config.toml
horizontal_flip = false
translate = 0.06
loss = "sigmoid"
encoder_fused_qkv = true
encoder_moe_every = 2
text_encoder_bias = "all"
orthogonalizer = "newton_schulz_5"
warmup_steps = 210
adamw_weight_decay_other_params = 0
Rows from block 5 of the image encoder of a small contrastive image-text model, named by matrix and row number. Rows with one number within an expert belong to one neuron, the router's apart. Each number is 50 + 12 x the weight over its row's rms, rounded and kept within 0 to 99. All counts start at 0. After the name is the row's rms in percent of the matrix's.
Before each expert's rows are labels from the 100 images, of 14848, where the router gives the expert most weight on average: "place" is the part of the image that holds the peak. Only what is clearly more common there than usual is listed. The data: rendered rooms with furniture.
# router: router (encoder.blocks.5.mlp.router.weight, 4x192, trained with AdamW), inputs 64-127
# up: expert up (encoder.blocks.5.mlp.up, 4x96x192), inputs 64-127
# down: expert down (encoder.blocks.5.mlp.down, 4x192x96, transposed), outputs 64-127

# expert 1
place: top right
router.1 100:50 38 40 46 53 46 68 47 35 49 59 43 54 36 71 38 41 44 28 48 67 48 46 61 61 43 52 39 62 58 43 76 44 59 38 54 51 50 71 31 45 59 43 38 73 52 50 54 36 44 52 47 48 68 64 52 67 38 62 46 61 29 39 54
up.0 118:46 39 35 44 53 44 45 31 52 42 68 64 42 47 49 64 41 61 41 39 61 45 57 45 39 36 60 43 57 54 48 57 51 65 75 71 45 73 42 37 56 44 51 62 48 63 47 39 56 49 58 61 53 23 32 58 13 37 67 34 53 61 62 62
down.0 118:56 71 47 83 50 48 36 61 51 36 53 40 51 61 48 68 48 58 77 72 55 49 26 56 49 75 34 47 35 51 27 36 47 21 37 51 40 36 62 56 42 36 60 51 48 48 39 51 47 50 47 61 64 50 63 65 52 56 41 54 30 48 25 56
up.1 096:53 46 48 57 49 40 55 32 63 34 68 39 47 63 54 67 53 29 65 56 61 36 67 36 57 58 56 32 56 46 51 76 47 68 56 48 48 45 56 69 78 60 45 38 52 54 41 63 43 72 43 63 54 36 29 43 49 60 46 52 45 42 60 35
down.1 099:40 46 42 30 62 65 54 65 29 75 53 73 52 72 83 32 23 68 46 31 18 58 57 40 43 64 46 48 54 50 51 53 59 49 48 46 40 55 31 66 47 44 51 64 50 37 28 49 57 52 33 65 32 61 58 61 35 49 44 65 45 59 59 43
up.2 111:58 63 29 60 50 29 55 70 48 30 70 66 55 64 51 38 55 54 40 60 63 60 40 54 48 43 59 41 25 37 49 43 50 50 33 62 84 40 52 60 49 56 46 52 66 54 60 62 40 55 57 62 31 44 42 55 58 51 66 56 53 47 44 54
down.2 099:32 62 60 59 50 59 52 52 38 53 55 46 64 42 73 50 43 56 53 53 24 44 89 32 44 52 53 56 36 47 44 59 54 32 53 49 27 82 39 70 59 43 46 51 38 63 49 39 51 32 85 63 68 56 52 24 46 45 36 52 46 59 56 54
up.3 091:43 72 48 75 33 45 32 62 44 50 59 47 54 69 44 38 36 43 37 55 42 32 43 44 64 38 35 42 39 63 49 59 54 28 38 57 54 34 43 57 41 43 81 54 45 46 70 28 45 48 46 46 49 44 57 87 30 45 68 50 39 49 48 54
down.3 089:45 24 51 33 62 45 51 51 54 45 52 19 45 57 37 45 73 45 46 66 39 63 54 41 38 54 43 54 41 39 64 70 27 45 68 38 54 67 46 62 39 49 52 41 47 62 53 34 51 30 47 72 48 48 54 30 59 65 43 72 41 74 68 47
up.4 088:60 48 69 63 57 56 62 42 61 61 52 40 72 47 53 37 53 52 41 74 50 79 38 48 40 48 53 50 49 61 37 44 60 60 50 77 28 77 50 61 54 47 46 48 40 55 41 38 73 40 42 39 47 76 46 40 66 43 46 53 54 37 63 60
down.4 088:51 34 26 65 30 48 64 37 57 51 60 57 46 55 57 71 38 42 49 46 55 57 48 45 28 62 74 27 51 43 61 49 45 74 41 38 57 40 54 58 61 64 33 60 55 39 61 48 51 67 29 69 77 44 74 45 55 41 49 64 47 42 39 23
up.5 097:51 46 57 70 73 59 77 47 35 47 35 37 65 43 69 37 40 70 37 49 36 56 51 48 49 46 40 35 60 26 44 61 54 67 60 31 33 49 33 51 67 59 47 22 38 55 41 51 54 42 44 44 56 51 66 57 47 40 41 60 50 57 69 63
down.5 100:50 45 34 47 37 64 56 58 54 59 58 36 24 56 73 54 55 45 66 52 38 33 62 44 35 35 53 39 48 64 50 42 68 39 56 46 55 55 52 55 37 33 15 46 73 74 44 62 51 56 62 46 62 53 66 34 39 51 40 54 66 35 32 57
up.6 106:58 52 49 35 45 56 64 33 54 52 50 58 56 66 55 51 53 45 41 67 53 54 20 41 49 65 58 81 60 63 39 66 54 60 30 52 29 61 51 60 43 60 51 37 81 63 43 56 45 39 33 45 51 58 51 41 55 76 38 66 42 40 46 66
down.6 113:48 68 57 38 40 37 53 48 59 49 52 54 57 52 34 60 49 40 42 51 47 49 59 45 39 42 75 33 60 68 43 38 37 67 48 54 45 55 41 44 57 60 50 65 55 53 31 59 82 45 34 25 49 36 53 31 47 47 55 72 52 54 43 54
up.7 101:23 65 58 63 51 59 77 62 40 54 46 42 54 38 52 62 66 61 63 41 59 45 54 30 40 36 32 50 50 70 21 58 54 58 62 76 39 41 39 40 18 58 34 42 65 50 51 55 76 59 34 43 49 33 38 62 47 60 39 58 38 41 44 46
down.7 095:37 54 42 46 53 40 52 44 41 28 56 39 36 61 29 27 38 35 42 53 56 47 47 45 45 62 64 57 24 49 74 69 41 48 41 46 76 87 70 63 30 58 59 40 74 54 27 56 58 49 51 45 15 65 54 48 45 49 61 49 61 52 56 58
up.8 101:36 75 40 48 66 67 31 50 50 48 64 45 42 56 55 44 42 68 47 46 64 38 58 56 62 64 40 29 24 58 68 34 37 56 63 49 52 54 62 55 47 47 60 66 40 35 31 51 48 68 54 39 27 53 45 72 45 32 58 37 55 41 54 48
down.8 105:52 47 56 42 59 55 59 69 37 66 43 43 69 41 68 46 54 62 64 44 44 48 32 28 44 54 41 61 38 46 41 43 33 67 35 52 41 30 63 37 48 44 64 46 24 60 29 20 46 53 70 59 58 62 39 45 60 35 53 72 44 54 50 45
up.9 084:55 52 40 59 36 61 41 48 51 45 54 74 41 61 47 50 18 49 45 52 41 49 46 54 69 37 45 51 40 53 51 51 44 51 52 55 45 42 36 70 53 57 72 49 51 53 26 57 55 52 48 58 43 78 48 42 68 45 68 44 26 48 40 69
down.9 092:72 40 33 30 49 53 57 45 57 59 60 75 51 30 47 45 52 52 57 48 58 51 40 58 52 43 47 50 53 48 48 33 54 60 27 49 54 20 58 51 59 32 67 36 59 46 58 51 55 57 39 65 44 47 48 62 57 46 63 60 33 56 56 38
up.10 101:55 46 45 38 55 44 58 29 69 56 50 57 47 52 45 40 48 61 34 40 53 60 27 46 44 48 25 50 47 60 66 62 54 60 19 44 70 73 52 41 42 56 63 53 59 40 37 39 56 44 52 62 73 43 60 51 56 42 63 48 41 56 41 54
down.10 104:64 28 54 58 56 53 52 62 45 60 32 44 42 41 48 45 20 51 42 75 55 47 68 47 62 44 69 67 56 45 22 50 41 54 77 53 69 51 52 48 46 62 43 64 59 70 48 56 28 42 53 52 45 48 34 46 32 35 42 85 47 49 67 57
up.11 112:40 63 45 53 46 56 62 57 22 43 58 48 56 55 44 46 75 58 39 31 23 63 60 34 35 33 66 47 40 64 54 73 64 38 32 55 19 54 62 54 46 59 49 51 30 40 42 52 59 46 51 44 44 46 44 50 63 63 58 36 47 47 61 45
down.11 106:64 41 61 53 51 28 55 44 57 63 37 34 41 48 46 52 41 63 44 55 46 55 44 66 66 65 52 44 42 23 42 43 26 62 57 61 68 54 40 38 47 61 25 35 65 28 64 46 57 39 71 64 64 61 73 48 48 70 49 52 71 33 58 69

# expert 3
place: middle right; middle left
router.3 107:35 39 54 45 51 40 55 44 40 42 50 48 39 45 30 70 49 57 51 75 47 37 50 44 47 61 60 46 49 48 47 42 74 64 69 51 46 59 37 40 79 58 45 67 60 50 37 62 49 40 47 63 60 72 43 42 32 60 46 41 67 47 43 44
up.0 099:60 42 39 44 52 52 60 57 59 35 38 21 56 60 39 70 71 50 31 40 66 38 55 31 48 52 52 53 73 41 45 53 56 58 55 44 47 52 34 58 36 40 55 44 62 60 51 46 85 43 57 58 46 44 38 37 74 52 49 49 57 45 70 36
down.0 098:58 66 42 55 60 45 52 46 57 58 42 52 26 71 47 54 35 49 48 46 40 54 19 45 52 52 64 38 51 53 31 36 77 63 49 48 50 60 51 43 46 69 49 43 43 50 56 44 65 44 27 21 54 52 63 60 45 64 62 64 46 49 37 58
up.1 093:46 58 49 59 38 60 54 63 57 44 58 56 60 50 64 58 67 53 57 63 47 42 51 59 63 50 45 46 55 48 56 46 37 57 53 25 40 43 41 51 38 60 57 60 55 62 55 49 40 40 27 61 54 38 38 59 44 57 59 52 60 57 40 48
down.1 085:61 51 62 60 54 37 62 54 50 59 38 16 52 74 59 46 41 55 53 48 40 41 53 09 54 46 50 51 63 57 18 32 41 58 27 56 61 56 54 48 56 34 49 58 48 58 77 55 41 56 43 48 41 46 57 30 38 58 40 66 43 45 29 69
up.2 100:65 42 31 63 60 41 58 44 40 41 58 43 57 60 34 45 46 56 40 34 51 76 38 59 57 57 73 37 53 43 46 56 41 50 61 47 63 44 63 48 55 52 56 50 60 89 42 30 39 75 56 57 40 61 45 45 54 53 54 44 54 53 44 50
down.2 095:32 48 65 46 54 51 58 49 55 53 46 61 41 73 76 41 41 36 45 40 44 51 63 57 65 36 46 45 81 57 38 55 63 45 63 66 52 53 40 32 23 55 26 54 46 29 45 57 58 47 66 58 61 54 82 60 53 31 51 52 57 25 67 56
up.3 104:71 51 34 49 73 44 69 28 48 53 54 60 49 34 61 74 51 47 57 66 48 39 65 48 35 50 68 47 41 41 45 32 57 43 36 29 16 43 54 55 41 46 61 43 49 58 60 34 49 40 40 65 52 38 37 58 42 52 44 61 70 73 29 53
down.3 111:59 57 64 61 47 52 56 43 38 79 50 49 68 57 45 24 51 50 50 64 43 54 57 32 39 46 40 34 51 48 56 29 33 64 55 35 39 40 56 58 35 56 54 56 48 50 43 50 29 54 65 42 51 47 62 43 34 62 57 68 46 68 47 45
up.4 098:57 53 55 50 47 42 42 30 42 54 52 41 64 47 35 62 68 52 59 52 53 34 58 49 28 58 45 32 49 43 72 45 54 42 46 65 44 50 38 69 64 48 46 57 50 56 42 37 58 38 58 54 36 69 73 37 57 29 42 35 51 54 45 66
down.4 089:41 45 32 42 53 39 58 71 52 44 41 34 35 39 67 59 49 45 48 51 43 49 30 57 44 43 37 51 61 48 23 69 45 38 57 38 50 46 43 40 54 52 53 56 55 63 53 61 45 82 51 85 58 57 34 43 64 52 57 49 65 74 50 51
up.5 114:53 52 43 45 22 38 65 55 36 43 59 50 52 45 65 56 41 42 57 52 61 45 34 66 40 57 35 38 45 45 65 46 61 58 49 41 62 65 42 38 37 41 60 59 41 42 49 51 26 63 35 59 53 71 36 77 40 63 53 56 89 50 51 43
down.5 115:57 52 58 63 54 65 59 49 29 76 47 49 53 69 42 16 52 60 60 63 31 61 68 73 51 48 67 48 59 48 50 41 66 56 43 55 42 25 52 60 69 74 56 51 54 43 57 46 66 56 72 47 56 27 49 58 45 52 48 41 37 68 50 57
up.6 114:37 47 54 53 48 37 58 49 52 32 45 53 37 59 21 41 68 55 64 48 51 55 71 41 40 57 52 45 56 61 49 63 51 34 36 50 78 70 61 28 40 42 54 56 35 34 46 51 51 45 41 33 50 64 49 32 46 56 49 63 56 45 50 49
down.6 121:27 42 61 69 48 43 33 64 47 40 34 27 57 61 32 35 43 72 56 34 48 47 66 51 26 78 48 37 44 66 49 49 19 67 43 61 64 41 50 32 45 31 52 65 74 50 43 52 66 40 59 45 37 55 54 18 54 58 58 52 31 64 38 66
up.7 102:37 48 33 43 42 66 44 42 66 49 55 45 48 59 42 83 49 58 47 51 55 55 31 41 36 56 51 72 48 54 66 31 61 54 54 39 47 58 38 70 50 53 66 48 59 39 38 62 71 36 56 38 37 56 45 59 53 41 67 39 56 56 42 51
down.7 105:67 42 61 52 60 60 47 52 49 51 55 42 48 39 59 42 27 47 38 34 39 53 53 62 76 40 56 56 59 34 46 46 60 58 35 48 59 54 65 24 43 52 37 73 45 50 59 60 24 57 69 37 41 54 69 39 46 74 46 75 48 28 56 62
up.8 100:63 54 58 50 36 43 50 35 32 60 59 56 46 50 46 74 57 43 44 42 37 48 53 36 60 42 54 51 52 38 49 34 37 49 33 58 72 41 43 72 36 29 60 51 47 34 63 54 39 62 53 45 65 57 51 41 46 45 49 21 58 30 96 43
down.8 098:52 57 58 36 49 40 56 64 38 40 52 56 47 52 66 27 46 44 71 55 48 50 48 66 49 72 38 31 48 47 44 49 48 35 51 45 42 44 41 58 65 40 37 47 55 65 60 12 44 29 63 69 52 48 59 34 59 54 49 30 48 45 40 66
up.9 102:45 60 46 56 73 60 35 31 29 46 39 34 49 22 55 75 56 42 57 58 66 48 60 39 65 41 49 58 32 52 58 75 40 34 48 60 55 48 57 48 44 56 46 61 63 42 55 70 56 38 51 60 68 80 44 66 74 42 49 48 62 52 61 54
down.9 098:45 40 24 49 30 62 38 53 36 27 69 49 29 56 37 70 73 46 35 61 72 59 42 43 61 41 42 53 42 42 60 52 47 80 63 44 42 48 32 53 28 42 47 44 39 61 64 69 49 33 70 56 60 44 29 36 53 59 62 66 59 50 42 34
up.10 102:76 73 68 50 60 59 49 67 42 51 68 58 64 35 52 58 54 46 55 41 54 56 54 37 54 55 52 67 36 43 54 54 58 45 59 42 55 64 39 39 36 44 39 46 57 52 25 62 39 47 43 58 62 59 57 54 41 43 35 28 44 46 41 66
down.10 097:46 47 51 54 39 33 51 59 73 69 56 45 33 31 38 53 30 43 50 67 62 63 39 41 48 53 27 37 79 56 44 54 38 44 42 61 52 41 51 43 50 62 44 91 55 57 74 32 48 51 38 62 54 50 42 28 54 40 45 55 57 71 38 36
up.11 100:37 41 41 51 45 52 45 30 55 57 60 44 47 43 55 51 44 50 54 30 75 71 56 35 56 32 40 44 63 57 49 80 58 61 48 48 40 40 71 38 33 37 49 31 67 55 41 62 43 45 40 65 42 61 48 64 72 44 71 67 53 31 40 40
down.11 103:42 62 44 42 31 58 32 58 53 47 63 55 46 42 48 56 24 67 55 55 65 64 36 52 57 41 47 75 79 63 64 46 59 40 54 28 42 71 40 59 35 44 54 49 55 37 56 49 60 31 52 63 57 69 44 42 51 39 38 61 46 64 51 58

# expert 2
place: middle left; middle right
router.2 100:61 61 55 62 41 58 42 45 59 56 44 54 46 72 48 25 51 28 55 55 43 78 21 65 59 68 59 38 49 50 45 24 44 27 41 42 67 49 65 56 39 61 62 35 26 47 45 47 47 45 50 31 43 20 59 44 60 54 61 40 39 60 32 64
up.0 099:54 51 55 64 47 51 40 38 48 59 62 54 43 53 49 52 54 47 48 44 47 43 36 46 36 28 70 42 63 53 42 55 41 57 67 39 44 47 62 29 37 60 40 53 59 53 59 57 29 39 53 48 68 61 52 39 44 50 62 42 46 40 52 62
down.0 100:55 54 46 37 39 41 24 47 61 60 38 33 55 52 34 45 61 56 58 37 45 39 50 31 75 44 58 55 67 48 59 55 54 37 40 38 61 70 44 55 31 36 59 78 47 56 42 40 60 38 53 55 56 50 67 35 47 53 43 61 30 41 41 48
up.1 089:36 43 52 59 40 47 27 57 43 53 50 52 48 55 54 58 53 52 44 46 63 41 52 53 46 42 45 65 58 79 33 71 40 27 53 76 48 65 84 45 31 56 69 43 46 50 59 60 30 37 53 56 44 38 59 58 52 27 59 52 50 37 29 65
down.1 089:58 67 37 55 43 43 39 61 40 49 68 41 56 43 46 34 42 38 43 40 68 42 36 46 70 40 71 29 56 56 57 61 70 65 46 44 41 71 36 53 50 46 41 28 41 59 67 44 28 40 35 59 39 51 71 44 31 32 61 49 49 49 92 25
up.2 103:51 55 49 71 50 49 51 38 46 70 42 24 27 44 32 45 72 51 58 72 63 46 38 57 35 39 52 41 64 63 35 63 69 52 73 61 42 43 67 64 38 61 43 41 49 61 73 56 31 35 47 48 79 59 60 62 51 61 46 54 49 51 54 46
down.2 104:57 47 63 46 60 52 35 50 69 70 35 30 41 47 66 60 54 42 58 46 46 39 61 48 64 24 40 26 70 61 31 48 61 54 63 58 45 38 49 43 44 58 54 60 67 51 50 54 41 64 61 62 51 61 60 50 63 43 70 73 24 39 52 69
up.3 089:46 50 61 31 59 54 60 62 41 58 36 51 58 37 43 65 42 63 48 46 70 59 48 67 35 61 34 29 54 45 58 60 52 55 44 48 47 29 46 49 52 41 50 54 39 60 74 51 66 31 54 62 29 27 67 45 60 58 39 37 53 54 38 75
down.3 089:41 49 39 35 58 50 64 49 59 66 41 50 46 61 60 51 57 71 31 69 39 36 55 29 40 50 61 45 71 31 61 70 39 50 47 54 62 80 20 60 54 48 73 44 34 72 48 64 50 68 57 43 39 57 53 50 66 36 51 83 57 51 46 34
up.4 100:44 49 35 60 56 50 62 44 60 67 52 48 73 47 61 63 60 36 54 64 68 32 39 54 55 45 45 62 55 62 66 39 26 50 38 70 42 47 58 49 61 61 51 25 45 42 41 36 45 56 52 38 57 41 56 56 60 47 67 63 36 41 35 42
down.4 090:47 62 79 49 51 48 60 32 52 46 66 61 24 40 47 38 54 56 29 46 26 70 70 35 44 40 54 31 57 69 34 54 75 61 24 56 52 49 73 51 57 60 30 62 69 42 44 51 52 39 51 48 25 58 61 59 43 51 47 53 46 67 60 51
up.5 096:46 65 43 35 61 48 39 53 36 25 63 44 58 58 47 38 73 63 33 60 45 56 68 47 22 31 56 63 37 44 55 47 56 61 36 66 52 58 55 39 36 54 49 40 60 59 33 38 78 43 45 35 45 55 30 33 51 65 34 52 40 59 58 57
down.5 097:38 43 68 49 53 39 55 41 58 67 66 67 44 34 38 66 69 48 65 44 54 41 35 54 61 62 52 31 56 41 65 47 59 64 61 53 67 35 45 30 65 46 44 44 47 30 77 43 59 56 54 43 59 48 62 35 44 49 53 37 76 45 50 30
up.6 090:54 51 32 56 56 49 53 73 53 68 14 56 40 62 47 46 63 38 28 47 53 59 52 65 47 47 57 35 57 46 57 68 72 51 46 46 43 52 45 50 53 53 57 43 56 70 52 70 51 42 53 37 58 54 42 36 62 69 43 44 52 51 56 56
down.6 091:52 57 55 31 52 51 42 41 33 51 62 28 52 65 59 64 60 50 49 82 52 44 52 64 61 47 63 58 42 59 62 42 50 47 43 62 54 66 32 49 46 33 59 29 61 34 51 42 34 59 36 56 50 56 38 56 62 34 63 53 42 60 24 56
up.7 101:47 49 48 47 58 55 51 48 50 51 51 37 51 41 61 53 47 43 39 55 56 51 27 47 58 30 44 45 48 44 29 66 41 46 45 63 42 44 60 39 51 57 54 24 55 60 61 43 53 42 53 59 46 34 55 34 45 52 54 40 65 42 70 31
down.7 100:57 56 61 50 42 63 48 59 16 77 37 69 42 59 38 44 49 46 47 47 21 38 63 43 67 54 24 57 57 55 39 52 51 37 60 62 44 38 44 53 38 44 59 71 54 46 57 46 30 33 53 49 63 18 42 56 38 56 72 59 41 48 74 21
up.8 098:56 48 57 59 60 59 40 57 47 61 24 59 48 30 57 44 40 42 45 40 70 51 62 68 50 62 50 32 44 38 41 55 53 45 43 34 61 47 38 55 47 59 50 20 42 51 79 56 62 60 55 52 45 46 44 67 38 44 53 49 43 49 38 34
down.8 100:63 62 61 49 63 66 65 49 46 58 44 47 41 51 20 36 50 31 57 76 35 48 32 50 56 52 55 47 61 49 44 33 51 54 60 28 44 36 45 51 44 59 44 49 74 42 28 61 56 52 58 57 48 43 60 38 59 53 57 30 49 67 43 64
up.9 099:36 30 60 62 49 51 66 62 62 26 75 33 49 61 27 55 69 39 41 43 40 72 59 60 50 33 53 50 32 56 53 76 54 55 39 51 55 28 38 44 74 53 63 47 52 36 44 40 51 41 44 34 44 49 45 48 55 62 43 67 44 61 41 60
down.9 099:60 54 45 21 45 33 36 47 50 54 62 33 37 68 63 50 31 49 52 41 64 38 40 47 59 36 48 49 58 37 48 51 54 36 58 30 52 73 48 29 38 62 30 74 38 50 61 58 46 58 40 54 56 36 56 35 65 45 76 43 64 60 58 36
up.10 096:45 37 25 69 54 35 68 47 77 39 63 48 55 47 61 39 69 66 43 60 54 72 29 67 36 70 47 38 55 38 55 56 44 43 43 41 44 42 49 37 70 39 60 37 45 64 36 35 51 64 71 55 46 58 58 42 54 50 43 35 42 69 51 66
down.10 097:42 35 51 33 25 63 80 52 43 37 35 46 39 47 48 52 33 45 52 67 24 59 78 43 79 38 60 55 45 50 56 50 55 43 69 56 45 46 57 54 37 48 39 61 43 49 56 53 60 59 34 33 52 67 47 57 63 45 65 68 43 66 68 56
up.11 094:40 70 45 56 38 54 67 49 57 59 46 61 70 51 27 57 60 37 54 55 50 35 60 46 29 40 47 56 66 35 34 66 54 42 55 52 44 61 54 39 31 46 61 54 50 45 49 55 67 57 65 75 47 40 41 52 64 67 39 36 62 30 71 47
down.11 106:41 45 48 66 35 42 42 50 50 56 35 40 61 35 44 56 52 38 75 60 58 35 53 58 55 35 51 54 51 42 67 63 50 38 55 66 35 51 56 46 34 48 26 60 43 43 25 40 69 40 49 62 58 53 41 49 49 39 50 55 65 30 69 45

# expert 0
place: top left; top right
router.0 093:76 77 62 62 55 62 51 48 42 55 56 48 72 49 38 56 48 66 46 45 41 49 61 36 52 26 36 66 43 51 51 53 39 57 44 53 41 56 42 52 37 41 51 48 50 39 62 34 64 40 49 67 44 43 37 57 54 66 40 58 66 38 71 41
up.0 100:60 75 42 45 45 77 57 50 66 52 73 39 51 33 34 47 48 60 38 56 71 67 38 67 36 69 64 53 42 51 63 39 56 48 50 57 65 63 54 60 55 50 54 32 56 46 49 58 65 47 42 57 46 45 46 54 38 66 55 45 56 53 36 45
down.0 097:53 51 43 58 53 36 37 51 34 51 40 64 59 59 42 55 66 41 76 61 32 31 44 41 55 44 26 53 65 38 49 48 46 36 43 46 52 46 52 45 33 57 39 52 31 57 45 53 46 53 33 58 55 53 48 51 50 56 63 41 40 79 86 38
up.1 101:52 50 59 54 56 61 61 56 26 50 74 59 50 45 53 53 50 62 58 56 48 54 54 50 49 41 31 62 36 63 54 33 48 47 53 71 32 49 63 44 38 44 57 36 74 48 62 50 48 38 57 33 66 40 33 47 26 43 50 64 38 53 52 62
down.1 107:44 55 61 39 53 49 29 51 54 33 27 44 64 50 60 54 52 40 39 38 57 49 59 47 45 61 64 44 47 59 52 67 63 50 60 46 66 71 48 77 79 33 73 54 23 34 56 54 59 71 29 59 43 52 50 48 54 58 42 44 49 34 28 61
up.2 092:62 37 39 30 62 63 59 42 42 58 51 66 55 53 50 84 38 45 54 66 57 41 68 46 54 64 61 67 57 55 66 50 51 35 43 57 40 46 56 52 30 41 45 45 50 60 49 42 50 34 62 53 51 40 29 60 65 53 41 41 59 40 51 58
down.2 104:62 59 27 46 32 56 38 69 44 62 49 37 61 42 39 29 52 58 68 61 43 51 54 46 55 55 62 35 57 38 61 54 70 47 38 50 20 34 71 62 35 49 39 45 32 22 50 60 39 41 42 53 66 42 58 15 40 57 54 65 40 30 50 33
up.3 094:39 57 58 56 46 56 32 62 42 50 52 45 72 51 36 48 72 42 49 41 39 71 47 48 53 36 33 48 66 36 44 44 42 52 48 74 53 69 57 46 50 63 59 16 51 41 35 60 43 56 25 49 21 53 45 36 62 46 54 56 46 61 85 37
down.3 089:45 43 66 57 42 56 50 51 60 34 46 41 45 48 65 48 59 62 62 58 35 47 58 54 42 51 32 43 77 37 52 64 52 39 42 48 30 48 39 44 62 60 38 64 64 60 53 46 55 48 68 51 33 53 39 47 57 46 49 28 54 52 24 60
up.4 100:58 51 48 70 55 54 34 62 47 49 37 37 40 52 56 40 39 61 50 72 51 71 62 32 46 58 68 30 44 71 73 29 66 50 35 52 32 60 47 47 78 50 25 39 66 35 54 60 40 42 56 62 44 40 43 49 34 35 54 55 54 51 42 20
down.4 099:40 30 55 40 21 46 49 50 60 63 66 59 65 69 64 59 54 44 41 63 67 46 73 51 63 45 70 38 52 55 52 78 72 43 46 37 43 68 54 53 59 54 45 49 60 65 53 44 51 32 43 56 53 55 57 26 49 49 53 42 36 42 42 62
up.5 101:75 35 54 61 46 78 66 48 48 61 52 62 36 32 58 64 40 30 25 48 60 44 43 62 66 38 68 47 29 53 65 52 60 67 50 42 52 42 28 63 37 48 43 41 53 45 65 35 42 44 42 71 36 55 28 62 48 41 52 46 55 46 38 60
down.5 089:50 56 31 52 48 41 43 58 51 34 67 34 38 62 57 51 53 46 78 27 49 52 40 55 45 58 36 17 69 59 39 38 50 52 52 42 47 47 62 41 58 42 45 51 40 58 22 59 37 51 36 52 50 62 43 51 52 39 65 65 23 54 58 60
up.6 098:54 47 42 41 54 47 67 27 60 47 21 52 65 55 58 68 57 62 49 30 52 43 40 39 46 59 33 47 59 53 50 26 44 53 37 51 42 48 56 58 44 19 40 38 54 42 65 50 59 51 68 26 42 36 42 51 57 40 48 51 60 30 57 60
down.6 089:54 45 67 26 29 49 46 58 23 53 61 59 38 40 58 34 35 47 46 47 34 66 68 48 51 40 53 63 39 43 38 47 62 63 66 20 57 58 43 55 49 43 55 61 42 54 60 22 58 37 51 52 67 56 61 42 31 51 70 68 57 36 57 40
up.7 098:43 56 62 60 52 30 63 54 42 50 42 51 56 38 36 42 57 34 62 35 59 45 29 34 33 34 32 72 26 50 38 47 50 62 62 45 53 55 39 43 60 63 46 48 49 56 49 50 34 41 49 62 44 59 70 45 48 56 39 47 66 47 50 42
down.7 090:41 52 32 40 64 38 31 32 54 33 43 47 50 65 51 37 29 57 27 60 54 37 51 49 59 55 54 59 78 68 44 58 67 43 62 58 72 45 57 49 45 38 48 46 63 40 53 53 44 76 48 43 48 55 36 40 52 30 60 49 52 35 52 43
up.8 092:49 48 31 53 42 44 63 24 46 51 53 37 24 61 46 62 50 59 57 54 58 36 49 52 27 51 71 25 45 54 73 34 46 45 32 49 51 50 55 71 67 65 60 56 62 42 52 50 49 35 47 58 72 57 66 53 34 54 67 45 39 55 47 72
down.8 099:57 59 33 35 68 65 21 53 45 43 52 40 64 53 49 33 38 41 44 36 42 50 61 51 50 41 65 66 36 64 69 44 50 44 62 34 62 63 48 31 42 49 52 51 22 46 34 58 68 67 47 37 56 28 43 55 55 49 53 47 27 55 59 43
up.9 095:47 43 75 15 32 50 47 66 49 49 26 55 54 35 28 42 59 52 50 32 52 41 57 54 73 56 33 47 44 55 51 26 55 55 53 56 59 58 37 48 55 73 44 29 48 22 52 65 72 23 50 33 45 63 71 50 79 53 50 55 23 74 54 57
down.9 090:62 39 77 65 42 49 53 68 29 45 37 43 59 54 36 57 58 56 69 48 45 40 49 49 39 59 56 55 59 44 51 39 62 48 52 56 31 43 49 48 38 42 42 75 57 56 67 34 58 49 82 64 45 57 48 48 17 37 53 40 63 37 62 55
up.10 107:49 63 45 74 52 34 56 36 67 36 31 41 56 53 34 71 48 78 53 43 55 59 39 25 49 53 54 79 44 40 40 52 44 47 56 38 52 54 38 55 30 38 61 52 40 67 70 61 56 70 54 53 55 63 42 60 48 43 56 48 63 45 57 51
down.10 100:44 47 43 41 46 30 42 34 31 81 62 51 67 55 48 48 31 61 49 55 49 45 37 55 66 48 40 69 55 22 33 62 59 53 58 32 40 53 53 43 47 52 49 60 45 39 50 50 52 40 52 39 50 61 68 46 72 57 60 61 53 72 44 75
up.11 101:42 39 68 45 50 61 75 37 52 49 46 52 70 67 52 46 28 50 34 67 54 65 61 55 38 60 23 61 67 45 52 45 32 55 59 53 43 62 46 36 63 49 35 49 50 67 46 52 52 84 41 55 55 48 52 29 37 63 35 41 56 60 59 65
down.11 108:50 45 54 45 54 73 47 58 41 37 77 53 46 39 51 48 56 45 60 44 56 44 64 76 31 47 60 59 50 47 46 57 56 33 51 71 45 59 67 42 30 48 44 49 51 58 52 45 42 23 51 41 51 54 47 49 66 47 43 71 55 57 45 64